Weights of a small self-supervised image encoder: norm layernorm, batches of 32.
Rows from block 4 of a small self-supervised image encoder, named by matrix and row number. Rows with one number belong to one neuron. Each number is 500 + 50 x the weight over its row's rms, rounded and kept within 0 to 999. All counts start at 0. Numbers have three digits each.
After each neuron's rows are labels from the 100 images, of 14976, where the neuron reaches its highest value: "top examples" is what is common among them. Only what is clearly more common there than usual is listed. The data: rendered rooms with furniture. In brackets: how many of the 100.
# fc1: MLP up (model.blocks.4.mlp.fc1.weight, 3072x512), inputs 342-511
# fc2: MLP down (model.blocks.4.mlp.fc2.weight, 512x3072, transposed), outputs 342-511

fc1.502:500500594437500500426500568500443616500500588409500395390500500500442500397556427415500608500587610500442562387500456500500500500500402500606420500500500500500500500500500599500373500594500376439500550602500500500613394500500500500500500445453550500500500558554431603500500500500403500500416500500500500500500500500500580414500500500500585500500500500413500402500574500500500500500500500592500500500500500500500370452500500500418429426500500500613594414500500500500500500500404500500426500548500431500500500500
fc2.502:500500591457613463500447500500446500594500596500500413500472564500443500500500500418500500500500500441500500500454500560536404407571500500500401500578500436500500500461572429500428500500578500500558428459500500500634500500500500461500500444500500500500404500500389500562445568500500569500419500500457555367456500500570500500500461542500500500500500500500408500437500500500500431570500536555412441500500500400565500455524500500500472500500500500500424500500661468389601522658500437617500500500437500577476500500
top examples: purple walls (36)

fc1.29:500500433444500500500500563500590570500500421500500500500500500609500500500500500500500594447500500500443500500500500500500500500500547401500500578569500500500609500500426500500500500500500500500500500621500440500500500575500500569370572435566429500500428500500500500500500500353605500500500500402429500387500356500564500500428500500417500500500500500500500500500500500645500500500500602607500442500548500414500500500500500500500500500500637413500561500556500500500500500565418500500351380500500500500500500500
fc2.29:500568500500500500453438625500500447500500500564500561500500500403500386582580500500582453500500500500500500500500500573500396500500598500565500500500500402402500500500567500500500398500500500500500416500479610500545500500365500500500624326500500531414500556415500500500500500500628500548568414349500500500500500608553500414550475561500500500370500500500399500413500500500500500607500659500580500500500500500500500500500500500564433500428500500500500500500500500446500500500624549553500500418432500500550500500
top examples: white walls (48)

fc1.135:500423439431500500394500500500500500500583500500500419398500500565500500424500500500439623500576500500596500500500500500500500500500500434500389500500500500500500500593500500500398500500500356383500634500500500500500500500500500500500383500500500599500500341605500606425500577500409500500500590500412500500500500500604500500500500500500500500500500557500500500500592500500564500607500500500440421500500430500500500417347500500424500500500500429500500500500500500622500409500420500500500500500603500500500423500
fc2.135:500500500500500500500500445592380500500500500500500386439398500500500500500500500500500582500500500500500500500500382500500500500500500500500500500500500500633500500500500500500500581590500500500622500500500500646500500500500500500500372500500500632383500500500500500500500500500500500390375557579500500399500396500500500500500500500500337500500500500500500500500500619500500500500500500605500500500500500355500500500500500500500500500500500500500500500500500500500500500582500500500500363500396500676388500579
top examples: purple walls (51)

fc1.336:500500500500500500500500500500500500500500500500449500500500387500500500500615500500500500392500500431500500440500500500414593500500611500500500500500500626363500582500500430500439500656500500500500449500500434500569582500429559625500500500500500500500616393500500414500500500500500500633500500500500427500500414500500500436582611500500584552433500500500500500500500500500500500569575596500384500500500444500500500500500500500500500579440575500500500500500500500500500500500578500383500650447500500428413500422
fc2.336:500500545447638500500442587500500500500557500500500500500500500500553437542562404555500500500500500457500519500430500500500573439500549562500382500592500500433500500500629500500412442500598500541556438500500533500553448544452500445500545470500500581436500544500500559500500500500500618556500424447545500500500500609500368500613455580455500566464359558500451451500500500500426466554500576500500500500450500500550500412500500500547500540500500500500500451446561550500617500536614500586594500425405530589559500500
top examples: yellow walls (63)

fc1.318:500693500435500420415500547500500595500548500500500500500436500500500573500500425500428632500500441500440500500500500419429500500500428500396500607500500500500500500500500500383500589500500584500500442500500500500433500500500500500446500500500500500500500500500500500500500500500578500618567623500425500500576563500500500500500500554500500500500356582431500500603577385500500500500500585500500581432573500500500547382574423500564603500500500500500500445500500587500500500500500500500500500559500545500406500500
fc2.318:517454500651519500441500585500500500436500420566434560500637557500426442500579500573567500500426500500456550500562569500429500578435500437581552500500500461431419578500500500500568500467500583550500544500500612445450500500445420429500577500500500500500565500402500451392500500500500428580597398421500536557500572500500500500500500500500557500461575500500500500500500500410500500524608577500573500449500577658500479600500500500500500500419542548565500500500423444500500500500474529500500473377500500463617449415
top examples: orange walls (40)

fc1.293:500500558575500388500500500500500400582580500441581500500500500602413500500621500338581500500500590500379500500500500500500500500500500500500500500593641500500500500419500500500393416551500500500500500500611500500500500500408500578500395377500500424500419500500500631622576500500500413500500500500407500409500500500500500500500433500500566312500500500500577500565500500500591583500500582500500500500500500500500500500440500405500574500577500500500500500500500401500438500500500500500573500577500500500500500500
fc2.293:500500500500379500500500500500421533500500500500419500500500442500500601468406563500500538500500359500662500581500385361500500500539500500484500483500500500597500500500408500500491500500500500413500534375500500574421500500500500500500431500500500500500500500500500500614500500500420500370500500610500500500500338500500381500500500500423500500582590500500500500441500539500500530500500405500500500500500500500619500500413395500500500378500377500500500500500500500628500500500500595401500500500500500614472500500
top examples: orange walls (28)

fc1.520:500386500500500500500555500500399500500500598500366500500500500500500342405594500500500417588554500500407500500500500412500549587500500500500500414500500500500500430347500500430379500500500500500500500500603500500500500500500500607500500500431500500500500389559500574500500500500500500592500500500424434500500599387500500500424560500500500500500500500500581397500590500500500500500500439500307500500411568377500500500500500500500500500500500500389500500500500500425500500559500500500427500586613500343434666574
fc2.520:415500500350500500500500500500309500500500500500500500500500500631500500500500500423588500500500500500500633500500500500500500500500500500500500500639500500500500500624500500500363500500500500500500606500500500500500434608500500500500500500500500500500391500500500500645500500500500500404500500500500500500500500500500500500500500500303500500500500500500329364500500500500500500798500500500500500500383500500500500338500500500500500500500500500500500500500500500500500281552500500500420389611500445500500500500
top examples: yellow walls (27)

fc1.361:500500424500500398500311500500439500500500587500656500607500500500500574412432566500500500572575585500406500500500500446500500500500500596500500500500653500500500414500500500500500587341500500500500500500428500500500500500402500500500500500419500500500500500612500500500559436500500431500500603500500500587500500500427414500500500500500500500500500641500408500565500500500500404500500500500419500500500500500419576412422500354592500593500500500500500500500410500564389574500500500358500658500728409438500605500
fc2.361:500500371594310568535611500500500622500500500500500500432500500500500500500500500500500500603500500500500500500608500526500423500500500368466628444433500530500500500500500618500500500500500500500500602500500412536500500500500500500500500500500500500500500500500500500447406500500500500500500500500500500500500442500500677500500500413500500500500500500500500500500500500500623576500500500500561500500500571620377500500380428584500354500500500500500500500543354420544500413417500647418384500500500500500500621500
top examples: yellow walls (36)

fc1.4:500431500500500500500500580500500500500448579500500357500581578500368500415570429500555500583500426591500605419500500448500500500500500500500558500424429569500410500500500500500500500619500500500542500500597500500591437500500590611578408435500500556500500500581500500500500500585500500435567578500500500500500500500500500500381447445500582500500577500500539500500500500418592500500500592500500500500500500500547500404500500424500500438547500500500500500500500500500543500500500418500500500500613427500500500421
fc2.4:500500500500500500500500500500500570607327500500500500500500500638416500411500500363500549590500500500500591393500500500500358500500500500500500500500500500500500500500608500500316500500500500500500596500608500500500315500500500500500319500500500500500500500500500500552500500500500500500500563500500500500500500500500500500500500500351500500500500500500500500500500565500663500500500500500500500500500500500500500500500500500394500389500567500592500574500500411500500500623500628500500384500500500500438500500
top examples: green walls (26); teal walls (25)

fc1.355:500500500500647500500500500566444500500500588581393427500500576500500431500500500414500500500500500500500500500562500577500359500500605500500588500500426500500500500500500583500384569568500500500500500500500500500500441581572500565500421500500433500500500500500592500603500500602500500500500500411500500566627430413500500425391500500500500500500643500500500591616500444451598500413592571500500500623656500500391500500500500500500500500500500559500500592500417500425440500500500500421500500500500390500580500437
fc2.355:500500500500500500500500500500500500500440500500500500500376500500500500500500425500500500500500500579500500394500399500500500500500500435500500530500500500500500553500500500593500454500500555500500500500500500623500500500381500500500500500406500500425500500500500500500547500500500500640570500500500500500500500500589589630500500500500545500500500500613500500424500500500500608500500500500647500414500500500500500500500345500500500400420623500633626500500500500594500500500500500500500500500500500500389626500
top examples: pink walls (35)

fc1.727:500573500500500500500565500500500500500500500500500500581500500568500500500500500500500564500500500500500500500407500500500500500500500500500544500500500500500500500500419569500500500500500500500588500500500500422500451581437500500500500500500500611500500608500500582500500500500500500500500500500500500390500500500588500407637500583500436414500500421500500500566500500500500403624500500500500397500417500500500391410500500500500500500500431562583596500500500500376500500596500391500500500594500500500607500500
fc2.727:327500500544396500500500500500500500500500500442425500500500500500412500500500396422500500500500404500582441500582500500500500500500500500500500500500500500500500500500500500500500500500500500500500589401500376500500441460564460425500500405500500500500500500500500399500500500500500500384500500500500500411500500500500500414500500500500582500500630389376500600500428413500602500427500500586420608557500559598500500500500410500500500500500500500500500500595500342500500428582500500500417500500500500500500500500
top examples: white walls (26); pink walls (26)

fc1.91:500500500500500500622656416500577594500500500500500500500500500500438500500408500500500500500429500500433500500500500500425500559500500500438583404500500500582500500584500500500374500500593500500500677570424500441380500500457500594562431500500500500500401500592575619500500500500500500500500500500500432500500500500576500500500555500573500446378500500500406500500500367500500609562307500398500500586424445397500500446500500500500500500606500500500427584432500500500571425500500610500500500500500500500500500500
fc2.91:500463413563500500500500434500655500500466500401500500500551632568500500500500500569509500500500370500500500500500672500500500500500500500500550601500440500500500475500500364500500500397500556561500500500500500383500569551531500500500500563540500449584574429500500419390609500500399500441500524551500500500500500500378500500414500500353500583556500500500500500415500500500500390371601500628500384500500619500500500585500622375442604500500500586500461500500500562500500614500500468419500430395500500500500500500
top examples: blue walls (64)

fc1.291:500500500500500414500500610415500500657500500500583430500434500500500500500625500500500500500568500500500500431500586500584500596500500500429500411500617500500500391500409500500500500500500500500500500400500500500500500500500500560500421500449584562500500599500500500500500500500559636500500632500500500500500500500500500500500635500500500500500500383500500500500423500500500500500500500500500500500500439500500412500500500500424418500371500500500500500420500500365500413500395500500398383500500500448500500407
fc2.291:500500500500500500500500500500500500500500500586362500500500500500500500500500500500500500379500500500500500500500500500500500500500500500500411500500400373424500500500500500500588500500500500500584500500500609500500500596395500500500622500500500500428500500416500619500500500500500500549500397500500500500500500500580500500500390500500500500500500500500500500421500500500500500632500630500660500500500500500601420500675500500500500386265500500526500500500500589500500500500576500500571500428500500612500563500
top examples: red walls (32)

fc1.662:576408500443500500500566446500500500500559555500500500454623388500500500442426500500623500577500500500500500500500500389591500500500500500559424430500557500593500500500500500500500500500500500433436635500597500383500602557606413500500428500437500500500500500500500578500500601500500404500500500500500500500571558500412581500416500421408500424500560500500500592500437500500500584500500500500500500500500500500446500500420500500569500500500500500500500404500500500500500500500408500500500573564500500500500500393
fc2.662:500500500500500500500500429500500500500500500466407500500500500377500594500500500500500500500500390500500500500500500500646500500557500500500500500500500500500366500500500500500500500500500500500500500379548586632500500449500500401615500500500500409500500370500500500500586500605405500500500500500500411434500500500500413500500500448466555500559615351500500500372500559500390500500621414500500500500500631500585660500449534500500648583500500620500500447500500500500500645451500371500500500500500500500500500500
top examples: blue walls (31); purple walls (29)

fc1.368:500500500408500500500500500500500589500500500500500500500397500588500500500500500500447500500500500373500607500500445500500500617500500500413500500500500407580500500500500623500500500500500433500579626650608500500500500500500500500500411500500587500500500500500500500602500500500500500500500590589500500500500500500500500500500500426500593500500365500500568500500500500500584500500500500449407500500500410500500500500582435566500500500500500500500500500429500421500500500500500500500500500500625328500427500500
fc2.368:500500500500500500500500500581500500500315500500500500500500500598429500500500500500541500500500350500464612500500500500500500500500500500500500500500500500500500608500500500500343500500500500500500684500559500500500500500500500450500500500500500622500500500402500500500500500500500500500530500500500500500500500500500500500500500500366500500500500630500500346500500500500500500500500500500641500435500500500500500621367500500500408500500521500500500500392500412500500500500500500500500415500500500620500500500
top examples: teal walls (26)

fc1.46:500500436453500500500500500500500431568500500405500500500500500549500500500500378367500500500598500500432500412500500500500500500500446546500613500500374500500500598500500500500500595579500500587432500410500590500424500500500449500400500500500500445500500500544612500500641500500500604500500565500500447500500500500500500500500614500572444500500500610500500457500500500500500500575500500500500500430500500598500619500500408500500348414553500500619562416418500412590500500500500500500575383500442500500500682500
fc2.46:500500582599500500500500540500590500401622392500365598500569500500410500573500500597500500419500500560500500500500500500370500500500500500500500500458500593446464586354500500529500583500556500500500500547500582500500500500439404376500536500500500458374500500425467500382500444500564473607585401464500500500568500500500407500500500500602500500500500500456500500500602500457500500500500500500562500367500500500500562500500500500500529500500500500595500543568500458500468500500500500500598500419444550587500407500
top examples: grey walls (27)

fc1.94:441626500500500500593500429500573500500500500563426500500500500641500500368500500500500500500500586416500500500500500500500582577500500500390421500389500585428669500500390577500577568500500500500500500500500500564500500500443422500426500500439592590500500500500440585500500500500597500500500500564500500500430343500500500500500500446500500500500500500573500500500500444580500500500500424500555560500596425500364500500500500500500500500500500500500565590500500428500409441500573604500409595500605500418435412500
fc2.94:549500500557371562586500427378500617500500557500500443500500500463500500500424500424433500500500500462553416500500500572500500500588535445435580443339500500500500500500420602500579500500500457500500500500500500558403450359500500591462500446530500424500586500500500500500397500500500500536500580500500576597500402418461575500500500450596500550459500450459566583500500418500594538443500500500500447500500500500500500500469389573395430450500407500558500500500421562500379500459440583384405553500595500431500621500
top examples: green walls (79)

fc1.523:500500500500500500500500500500406500500574500413500500500361500438500500500500449500354581500433500374585500500500500500500424390500423500500500423500500402500500399500500402500500401500500500500500500500500500500500500500500561500500500500500500500500500500500500500500500500559500500500382601500500500354500575597500500500500500500500500391594500434500500367559423500421500500500500500587500500500500500500500500431500500438500500500500411500500412500500568421500500500500500500500500500500500500500419500500
fc2.523:500500500596428428398500500500500500500500500500500553572500500500500402500500500500500423401500421407500465500500684604500500380500562500559500500433500500453406500405549500500500432436500500554445500500500500500500500500500500578418500500575444500500500500347378500500500500500559500500500500437550611500412551500500500500427500604500586543424500500500500500380500500500500500433500500500500500500500500500500431500500442500417500500500500581637500500500500500435500583500500500500450500500500500500500551500
top examples: red walls (49)

fc1.346:360500500429500500500595500500500592500500500500500434588500500500500500386500500500500500500500500500500500326500407500500577500500500500500500500500500500589500500500500500600500500500500590500500563500500500500500592500500500500500324614370398500500421444500500500571500500500500500500500637500393500500586583500500500500432500500500500500500500575500500500573605500500562500500500500415500500500500500500500500500500500500405419500500500500500500500385500500500500349500500500500500500500596500500500500500
fc2.346:500500500500500418500500500500500500500500500404500500500312500575500500394500500376500500500500500500500500500500379500500282500500500500500500500500603500500500500500672500500302500633500500573500500348500572500500500607500500500500355500402500500500500500500500500500500500500500500500500500600500500500500500500500500500500500500500500500500500500500500325500500613500678500500500500500500500500500500500500500500500500500500500500500500500500500500389500500500500433641500500500500500500500374500500500500
top examples: teal walls (25)

fc1.521:577500586434500391405500500553587500500500500344500500565409500500500500500500427581566577572500500421434578500500500500500500500500500500500500500500616500543549500500500407500434571500500584500500608578674604500500500408375500500500438500500500500500500500500500546587500500500500500500500500579500500500500500440500355500500560500425398393500500500500566440500358566594500500500500500500500366500559406500500500500382500429500500500500500445500500567408573584500500574500439500557500500606500375500500500500
fc2.521:500588432500500603500449417607422440500380500596500500500500500297500500580432500575550440500391441500500435612500500500500500500500500500500500500500413500601551500500500500500500453500500500500500428500364372596500620500578500500577600500605500500500500500500443431550500500585428500455413500577500500500500500500500500500500500500469456600573500500500438500500451500553560423500500433500500500500420500500500500563500532500535430566602387500439500500500500574500604588500500500500500500578411500500403441538
top examples: red walls (27)

fc1.418:500500500500500500578500500500440500594500574500500589500590500500500583500500610500500500401500500500500500500428500500500500649500590407395500500500500500500500500389500500500500500363500500624500556500500500500614500425500500500500500500500500500500500356500569434500584500440416500500500561653585406500500500500500500500500500412500500500500500500500500426500405500439500379406500500500500500500500500500500579500500626500500500602500303500500500500500432500672500603500500368440500500500500500500500500500
fc2.418:427500593396500561500386500322500585500500644500500381500500500451500500500500500500416500500500500411500500500393500500500500456500595500500434500500429381402500500500545500500500435593532588500560381500500606500500500391395500500500556371500500500500500500500500598500463560558500500604500436397500448500440500500500500500622433500500500600382500448439500500500500500500500500500589568400500500500432500467500500413500500542560500592500433500500500500500500500412500500500640500500500586500500500500587620500
top examples: green walls (81)

fc1.87:500500615400500500447557563440405500500500597500582500500500500500500500500500500500391500566500500416500500500500385423500578500500500500500391407587554500500500432413500500500500500444447500500405500500554500500500500500500500446500413500402500500500500559677500500560500500500500500593500500500416500500500500500500500455500584424500500427500420500583500384500500500500583500500500500500500635500389500436500500397500604500500414500500500500500500500573500500500617500581500500430500616500571500500365500500
fc2.87:352500500615446500500500500500350500500500500500352500500500500500500500500500500500500500500500500500500500500637500500500500500445592500500500500353500500500406500500500500500500500500500371500500500500383500500500434500500324500500500627500500500500500500432500500500443500500500385500500500452560500555500500500582500500500500500500642500500500500500500708500443500500616500500500500500500500500500500500500500500500500500459500500500500500500500500500500347500500403500410500500500410500500500500500500500
top examples: yellow walls (28)

fc1.739:500500500500500500575428500352577566500407500417625500500439569422500500567447619500500421500500440407500500500500500500500500354500500500500500582429500500500500404500500500500500500500500500500500500500500393500500500557500500573500570500603428575500500500500370500500500500403500500500500500500500570500433500500500565500500500500500500500500408500500500500500500500358500500413399500500500398594610500500500500444500500500432500500417500500583637500500500500500500500500600579589500500500600500500500500500
fc2.739:608406500500403500500593500500500588404500500426500538585500500500500586567446500500387605500500500567500500500500500452453597415575421500500500500464500575500446565481601500581500463598525500534443500500500546500500500500405444460500500563500500500433500440500500500460569578435500423552500490500500500500565638536500500553415552500500500411500423602539500447374500601500500546500473426555500590403500616540500610500500449500439500500500500595608545434500500500551576552430527500573565500500562500500500500500
top examples: white walls (25)

fc1.704:500415500500445500500500500433500563574429500500608500500500500500500567445369500452500500606432500431500500570500611442614500500500391500591500500500569399500500429500500500500500500500500550500500406551500391557372500500424500500566500500500434567576500500500500500500500500500500564500500500573500500500500500390500576592403500575500565591500500500612500500500500500500500500402500404578500500566500500500500500555574500500405500500500599500596500500500500500500500431500500500500500500500500500437500500500
fc2.704:626470500500417500562566409500552582406500413415500533500500500500500574600420500500403574459500500584518409452453500500438573420574434500500500435442500602500500528500543500589500500538521500500401500554500545500500500500455461455500500500500500500458500415500500500460529500445500427576500500500500500500594584500500500567500598500500500425564444545559500445400553576554500559466474402500500566410500532500500602500500477500476500500568516611555583446500500551570549543419502500551589500500567507513405500585
top examples: grey walls (25)

fc1.380:500500500500500500559593500500500500500500500500500500500437500500500500500568500500500586500500404585500500432500500500588500603500500500500602436598500596500500500500500500500500500591500500563500500500568500500500500500500577500500343500500500500500500500577593500500422500420412500500500583500500500500500500342500500500500500500500500500500378500431500555500500500431500585500500500433395500500500665500500500500500500500500447594500500500411500560500500500500500500500500391500500500620500416500500500500
fc2.380:350500500469500500500500500500296500550406500500500500500500500500500500500500433392500500500500500500438500500500500500610429500500500500500500500500500500500500500500533500500500500637500500500589500331500500500500500500606500500500343500500500500500500500433500403555585500665500669329368540500500500500500500500500500575500500500500500500500556500500500500500500500500618500614500500500500617500500470500500500500500418500500500500500500372500500500500500500500500500500500500500500450500416436500361500500
top examples: teal walls (42); green walls (28)

fc1.649:574588500421500500586500413500500500500500551500500500500500500500500500500394500500500500500500573423500500500500500500500500500500433500421500568500500381591500452500631659500439500500500500500500591613609500500500389500500583500500500344500500500500395500558435500500500500500423500500443500620500500500582412500500399651371500426641500566500500561500500500500671500500500500500412385500500500602414500500500500500500385577500500500500500500500500500429500500500557500500500500500500421500500500500500500500
fc2.649:540500500500588500536500442500622500439500453500446500500500593597450546589458431615500449462500500546500500539435500559445500463568500500500500583500500500500500560404432380588500568437500600585500422582440500500500592500575500410500639500546529500402500500500563500452500419578500599500500440566500546500552500588500393500500456500500413547580500500500390500500599500566434384455572466560569500426500550500500545571500581500500500425500500535549441500500500623500552642500608500500554500364431618615500478568
top examples: blue walls (37)

fc1.469:500500500500500359500500609500500435500500500563500577500500500500500435500500500625500500500500500500500500500500500500500500500500500500500447653500500500500500500561500500500561433381606500500438573426500500500606500500433500571429500500420446500500500409500500599500500500379500442500601500351500500500500500500500500392500632372500500500355396500500500500500500500500500500444500609369500500445500500500500556564412500500500500500500567500500500500500500577564500500500500500500414500449500311500404500500
fc2.469:500587440500500581500500577500500500500500500500500549500500500378500500539549500500500500500500379500500500500500500500500500426500571500500500422434421500411500500500583500500399424500500549500526500549452500500557409500443443437500557424500500500412500579395500500454500448500500500500500402416548500570500500611500500500516400552500421558415472628500418444480500500447500500500500585500544500575525565500500468548573441500500500500500500500500500500500500500500557500500574572500500500468399533500553500500
top examples: white walls (61)

fc1.324:500500434500500500633500500579410500500500500562396500566500500674500500422500393500500500500385500500500500373500500500500500558500574500571500500574500559500566500500443432500500585590500500581500500500500500500500500608583555432410500500500500500500500603500500500500500500500500500500427500500437604564573451500575500440500613500500500500500388584500564500576500500500569500500500575431500500500500401500450500500500369402500500500500500398500500500569500387500394417646435500500500500500500438579500500500
fc2.324:596500500500675500500500500500500448574500500500500415500500500500435500500500500500571462597439500500382592500500500500599381542500500500500500597500500500500500500500500500500500500500500575584397500500500571500570655500500500500500557500500500500500500317500500500500594500500500500500552500500430464500500500500500500464500500500424500500500570500500500500500586500500500446500500500500401500457500500500500536500500654500562500500500500616500445500375500500500605569500500372500545500432500500500500500500
top examples: pink walls (25)

fc1.267:500638500500500500590500500500565551500500500555500500500500500586500500347500500500431500500500581500500500442591421500500500633500552500379500500439500623500559500500394500500500500500351500500500500586500500500423500500500500500500500500500500554500500500581500600500500500500562434432563500560500500500593500500500500552548500500566553500500500500500500500500452500500574500500500500552500428396500500381392500500500441554382500445569576500561500606500436500550500425500500631445500584500582500500449500500
fc2.267:500549500500368574586500435394500619500500548500500450500500500465500500500425467410419500500500500457570419500500500500500545456595568452438500430345500500539500500500452623500554469500500452500500447500500500547413423375454453585467500435532500444500564537544500557500396500500500500550500558500540584580500403442500558500500500500595500545440500449458500582456500421500568550500500500445500500500500500500500500466457366568393435440559411500500559500545424560500376500500500591407411563545578500450500631500
top examples: green walls (93)

fc1.224:500500426500500500500500500500500500578500500500500500500500500500500500500500500500500500500500500500500574500500417500500500643500500500406500415500596500500500500574500590500500500500500500500500500500416500500500500500500561583560422608500573500549500403500500500500500552500500554412500500500500500500500421412585500500500500500500500500500424500500500442500500500500587500500417580500500500500500500500438586450500500500500574500500500500500500500500423500500500500581423500438500500500500500500426584383
fc2.224:500500552500500500500500500500500500500500500500500500500500500500437500612500500500500500500500500500500500500500500500500500500500403500500500500500500500617430601500500500500500565500599500500500500471374500500500500500471500383500605500500558500500442361500500500393500500500376500500500500500500500500614601500500500500500440500500500500669500500436500632500500574500500500500500500592500500424500500500426607500500500599500500500690391500500453500500500460500500500570500500552583500500400500592500303500
top examples: green walls (27)

fc1.285:500500500446500500397500500568500500621500500500500500500500500568500500500500500500500602597500500437590500500500500500500500500500500500500416395582500500613500500584500500500500616500500383500500500500500500390500500424584500604500500500500500500569500500500500669567500500500500500500500580500445500500500500500500438500398595500500500377500500500554500500500500500500566683572500570587500500579500403361592500500500579500500500500500500500500500500417587436500500411500500500444500500500629500500500500556
fc2.285:402500523414500500500500500500354500579500547500500373500500500435500500500500395437500500500500500500500500500500500500579390500500500594500427500500500500612500500500500500500316460500564392500500500408500500500608500500500500500500500500500500500500500500500500500571500500567391500500392500587500500408500500500500336500500500500500500500500500500500500500413500500500500500653500500500500500500390500500615500500500500631500500500500394654500500500500604500500500567500500500617601403500500500500404500500
top examples: purple walls (47)

fc1.150:500500500446500500564572500436500623500500500422392407500500500560500582406500500500438500425500500500500500500594500500411450575500500500422500500500500579429500500500500608500500566435500446423547574500500417500422436500500500500500387500500500616430500500588500621570500500433399500500500443500500500572557500416500438500500560414500571548500551500603500500500500500559500500500434409554554549547500500425500500500500442500500442500584500500608500500500500500500423391500500568422444600500500500500500500500
fc2.150:500547534540379530500500444385500596500537568500500457546444500451500470500500452396399500500500500452598385500500500500453540456564564500436500418377553549533546458500500603500552468552500445464500442500500461539442422400445500589443500435500500434520573552557500569500399500452500500559500579471549568566500413443500550500500500500595500500436500500457549565500500500500572560457500500459500464500500500462500477428500350500383459461548428500549582500556500545500382472500430596426386574551582500452500620500
top examples: green walls (98)

fc1.688:500436500500406435425500500500500500500500500555500500500500500620500405500500500500428577500500500404500434500500500500355500500500437500500424449563500500500500422572377500500402500500565500500500590500500500418584500500578500500500500500500500624593435500552500603500500500500500500500500555500410500404500590500500500500417596500500500435500500500500578500578588500500500500500500571419500500438500500395586413500364555500500415437500500625558500500500500429500589500500394500500500500579578500500500500433
fc2.688:500500500500500500500500500500500500616500617500500375500500500500500500500500500500500500500500500500500500500500500500612500500500415633540500500500500420500500500500731500500295500500591500500500500393500500500650500500500500390500500500624500500500500500500500500500500500500500500500373500500500500500422500500500500500500378500500500643500380500500405500405500500500500500500500500604500500500500500500500500399500389500500500500500500500500537500500500500500500500676500500666500500500433500500500500500
top examples: purple walls (36); red walls (27)

fc1.556:500378500445500500500500500500398562604500374500500500500413500500314500500500500378500500553411500500500500287500450446500351500500500500500500412500500421500379500500500564500437500599500454500500581569500500436500500500500500554500354500422500500500500500500500500500500500448353500500433500500396500500500500500500411420500427500500500500500500500500500500500500500500615500500556500567500500593500500500500575421500500500500500500440500500500375585500414500593424364500500417408500430679500412500500548500
fc2.556:500500573500500407500500500500500500649500640500500500500500500599403500362500500500500500500500500500500500454500500500500225500419500500500500500500500500500431500407500500500500500500500500500500500344500500500500500500500500500390315375500500500500500500500500500500500580500500500500500549500500500500500500500500500500500500500500500500500500500500500500500500500500662500500500500500500500500500500500500500500658500500500500500500540500500500500500500320500500500661421500500500500500500500500500500500
top examples: teal walls (25)

fc1.681:500500500500500500500500658500500500656602500594500500500500500577500500500500500500500500500500422500500576500500428500404500500500500500402500424500700500567500500500580500500500500500550500407444500500576500500500569500579500500500500500500500500500500500699500631500500500500452500574500584500500500500500500500448500500500650500413422384500500500500500500500500500500500587407500607500413500500500500500383500425500500500500500500500500500500500500500551500500500576500328500500500500500500500426500500500
fc2.681:409500500500500500500500500500326500566500500500500378500500500500500500500500352451500500500500385500500500500500500500500500500500500523500500500563369500500500500500570500500335500500500500500646500357500500500571500377500500500500500434500500500500500500500500450628500500500380689500500500586500500417500400500500500500500444500500500594500500500500500500500500500500522500500500500588500500500500500500500500431500376500500500500500500500500500500500500500500500500623500500500500500500352500500500500500
top examples: purple walls (31); pink walls (25)

fc1.400:500500500500500433500592500500500500500500500500500500450500500500500500500548500435500620500564500500500558422599564500577500500389500455607500500500500373500500500500500500566500500500553500500500613500586500378444500603500500500500500500500500500500500500500500421500564500500500384414627500500500395553500628500545500500500500500377586395577500573500500500404500500500500500440547500565500576500561562552571500500500500538500553500500562500500500500500500500500500500500500500500428500500570500500500500365
fc2.400:558452377500500500479585500412539500546434537500566500400593500500500566391500556455500575611500500500500571500607500500538449500435500500554586500500500399500440460500500500472500500417441500470500600467574500500413500578546540538500500600500500533599500421500589500500500527500500456440590527500500500552500500500431595500345435393413550500500550500500500463500500500467478500500563500500581500549500608656500500566451554500435500500367606500500473500440442500500500430456500500443452393500567437455521500466
top examples: orange walls (62)